From a checkpoint of a small segmentation model: encoder norm layernorm.
Rows from block 11 of the encoder of a small segmentation model, named by matrix and row number. Rows with one number within an expert belong to one neuron, the router's apart. Each number is 128 + 24 x the weight over its row's rms, rounded and kept within 0 to 255. All counts start at 0. Numbers have three digits each.
Before each expert's rows are labels from the 100 images, of 14976, where the router gives the expert most weight on average: "colour at peak" is the nearest of a few named colours to the mean colour under the peak. Only what is clearly more common there than usual is listed. The data: analogue clock faces.
# router: router (encoder.blocks.11.mlp.router.weight, 16x192), inputs 144-191
# up: expert up (encoder.blocks.11.mlp.up, 16x192x192), inputs 144-191
# down: expert down (encoder.blocks.11.mlp.down, 16x192x192, transposed), outputs 144-191

# expert 11
colour at peak: black
router.11:126135152121098090115155119167161133142139151129146170134075135120193151122131095076138144111119152152173119133117111128169133126135099124145119
up.0:125146124116137123144136094109174117118103152146094101139132129191162135180116134123044126114073127155111130098128160103114134164150131101133127
down.0:156124132107126075130099150112099157102167127163176127144094159126146116108120136148094127109139114116114126178129121131158134167154121114117175
up.1:168172135142102110124142113145144124135148127104121112115123111132190137149137113157093109146117134111120109164153127166165136106083143103130138
down.1:116171125089152103091144112142119120131088150146144128105094144073106143118112132128152125141171138134141124111120117106167139115101104155138105
up.2:141177161158089148114126146120141167188134146093127084115140079128146153126159169108171146168123141086165102158129107173126116169135149142123121
down.2:125132119090165078109155055142131104162096118086147124109112104118118143154108098129190156138133125119165145131136104120133203123089119119133126
up.3:092103096133120139139102131134158073132119142113133136113169153151144101134060127120123128130101147156090088105151141125172089127101127127110129
down.3:128102155132144121129075153118119145084146103144111131156065141125102112134117138153118135083136080090104108179110100116116111108135098133155142
up.4:084138105152097181124136163126126112147146143140147090112137149097078141114121139133085169156072132114118107088124130166161173136105121143124106
down.4:137118158152147167118133085040141162123089076089124103146119133177125139182097111144154137112110108108131149148162117104142136121086136144174118
up.5:154126153105085121105091154142138127132121166168120167091153113141154139110067125129134110118105151119143142173099137119187103114107131123147110
down.5:152145110094141078103123134153120145145087157116130119112113116097153177118128126106145128130154109118116109143142121096125152117135082138177101
up.6:083125091134165162155164118062155100125152124135161125140143158127118168181076137123096151184153129107140121130152110152161124120137122142130104
down.6:157103153142154121108129129102086161117145064176151127164079122141158129123105151156134150071115092103151141174135127124157138096089099159121111
up.7:093117115130144137130115099088152123126105119143115128146142146144155168156142143083132109137134132132155191165139077092172123166165159126137148
down.7:163142103116140078091117113128141087155118155125117148149193116130144110178100149135163070126146174114138088158143137150145152161094096134113124

# expert 14
colour at peak: grey
router.14:154155166178136153157144098088098150157119145114093105094124144100116124128118158149154110127167145113109130153134153166130119131130166162096106
up.0:121149107149104128123125142155089130141147122145119167122098158126130039116170125132127130123173103099125098115121102112114124120117133144130122
down.0:156140136139145155118152131076100107139123130094139113097093164098129155112160138129148065119108156135141149127074128137124123112140122107126125
up.1:148079184113157091112129118126134121126122110126151127145128124143161174123109134087116192132142135102156151115137147147110201090099110150100159
down.1:096160094121087127163120125123128157191103132146143121102130146106132118111114160146142155126111066132091117153160148125088136179131095142123125
up.2:144118118109103140102130156162140140149113154135122132151141089156138121140155130175170086134073118158163117123075145110180146148113132060179169
down.2:124147122102125139145116124133127124107157161128173114136124145130067106151095154132137138166144139068090109107186136172155127122144142130110143
up.3:142140076120098137114067148117154141111111145121109161155117139150109114133149165090070110132109113123130083152107113094199104127142141106179083
down.3:143144133188175165122184111114121147151147108132133098124114140105126142069141127118141090143105105131094118107132133153111083159194137159084098
up.4:145149107116118139101138131099112164108104136130129121132090133154153128116121149144144136146101111144122140163125096124105113120165148154146149
down.4:107146112152130162147112131107153141163156129116104106116104116120142128094140158104121107141102136126136135166144148151078087180151131127118103
up.5:089117176085153111137122123118146167113140066096111121101168097138163133122136149105132149163101151106138149111126110143113156122158092159116155
down.5:126166077089116142121130118145096131175093107144153127123103116080117141120121145126151132141105095152130120193139151107110142155136109148092103
up.6:119156151137175109113137107146147088160149111116135129124143142117140144091135139120132156112121125154185124099142146161127140104035132126094139
down.6:108124135124096125147153114138134161100102131151160141100120068120143095129135172140144153119159126132128137112097152126118149132154107137130110
up.7:140111102106120117111085155112216132112115121123141169108126113142163078142153132110111113143100107117115113114134102114148148131140134128164155
down.7:111169133161072122117113131160131140119096098145124111093111131102130114141126179085117148143105095149093133173155122127132107169150104157112107

# expert 2
colour at peak: grey
router.2:166121176107155131138139099109102147173151099142149149132126122127100139119098119118169133081108124123137110145121116130109118147150102100123164
up.0:141141144135132117126157161158117101159133131107118168125150108158087123098092191106145140128138174113096143131109124139129104117140117141144135
down.0:148119117128115097130147135094117126138127094143127100167107081142143159090106136066108163092109136095182129131129134164120109116104132151106115
up.1:139132129146118125142146091159116176144145103159151131145117091114090139148131133160138106111095132147114112169137129141127105158120098130111127
down.1:131121132079098115102113148140187127133120150115072141118182167157132101127126144150140135108123160100092153139123144128194109131147138090169120
up.2:115130138102086130150125121124154147145143128125136138108165137140125141132205120137134069163104121143139116137136157119142140109135109189134099
down.2:143112134106128144132177094143157140176126121150124087157137096099112087088135159153137112119087148108098124119149147150143125131127098164095130
up.3:124120121121140106127161159176115077153114159126130141124154118165102121099112159099151166113131144086109146120125131130130104105127117142142135
down.3:136122156097133092105139172127108128157137137143139081145053085123149174083110142103124168110093121079160153146151131143097140116104123182107129
up.4:124096162088120165146134103132101144158177128143132148108173124161103169148134139169181123126091117178109140171086164110140127173153116125157133
down.4:134121096089118131105133149118151114136137113175103121137145125128105125119121139114124102092091167092107107141157120154136120084100110122130121
up.5:090128151147131123065131134063119148109096131191162116121103099102176121122125118066105169132108084104165137159129141144145149087116158147110129
down.5:127074138137128137132088110137113128133116104066131125148102089128147125151147140153126129154135094119124091163120132107166156173097124116140112
up.6:136131077117160110135120128144084185101138119143139149150115130114118131128105159168085155115124156133100097142120134114136121120118116137124115
down.6:096133158145149151095157110092132151175134143103100151096138156130066145137125132130146117109155170128130096137126120101139160153122131111117109
up.7:080109137109139108109110125137114093126096142159130131131126124113108092083116174160122108131106124122135119153084158119163166143150119113126148
down.7:129148133091139137130161090095168143127134091094103144106134147161078183148099128153120149123159172083125105141135127148134136134121121123169134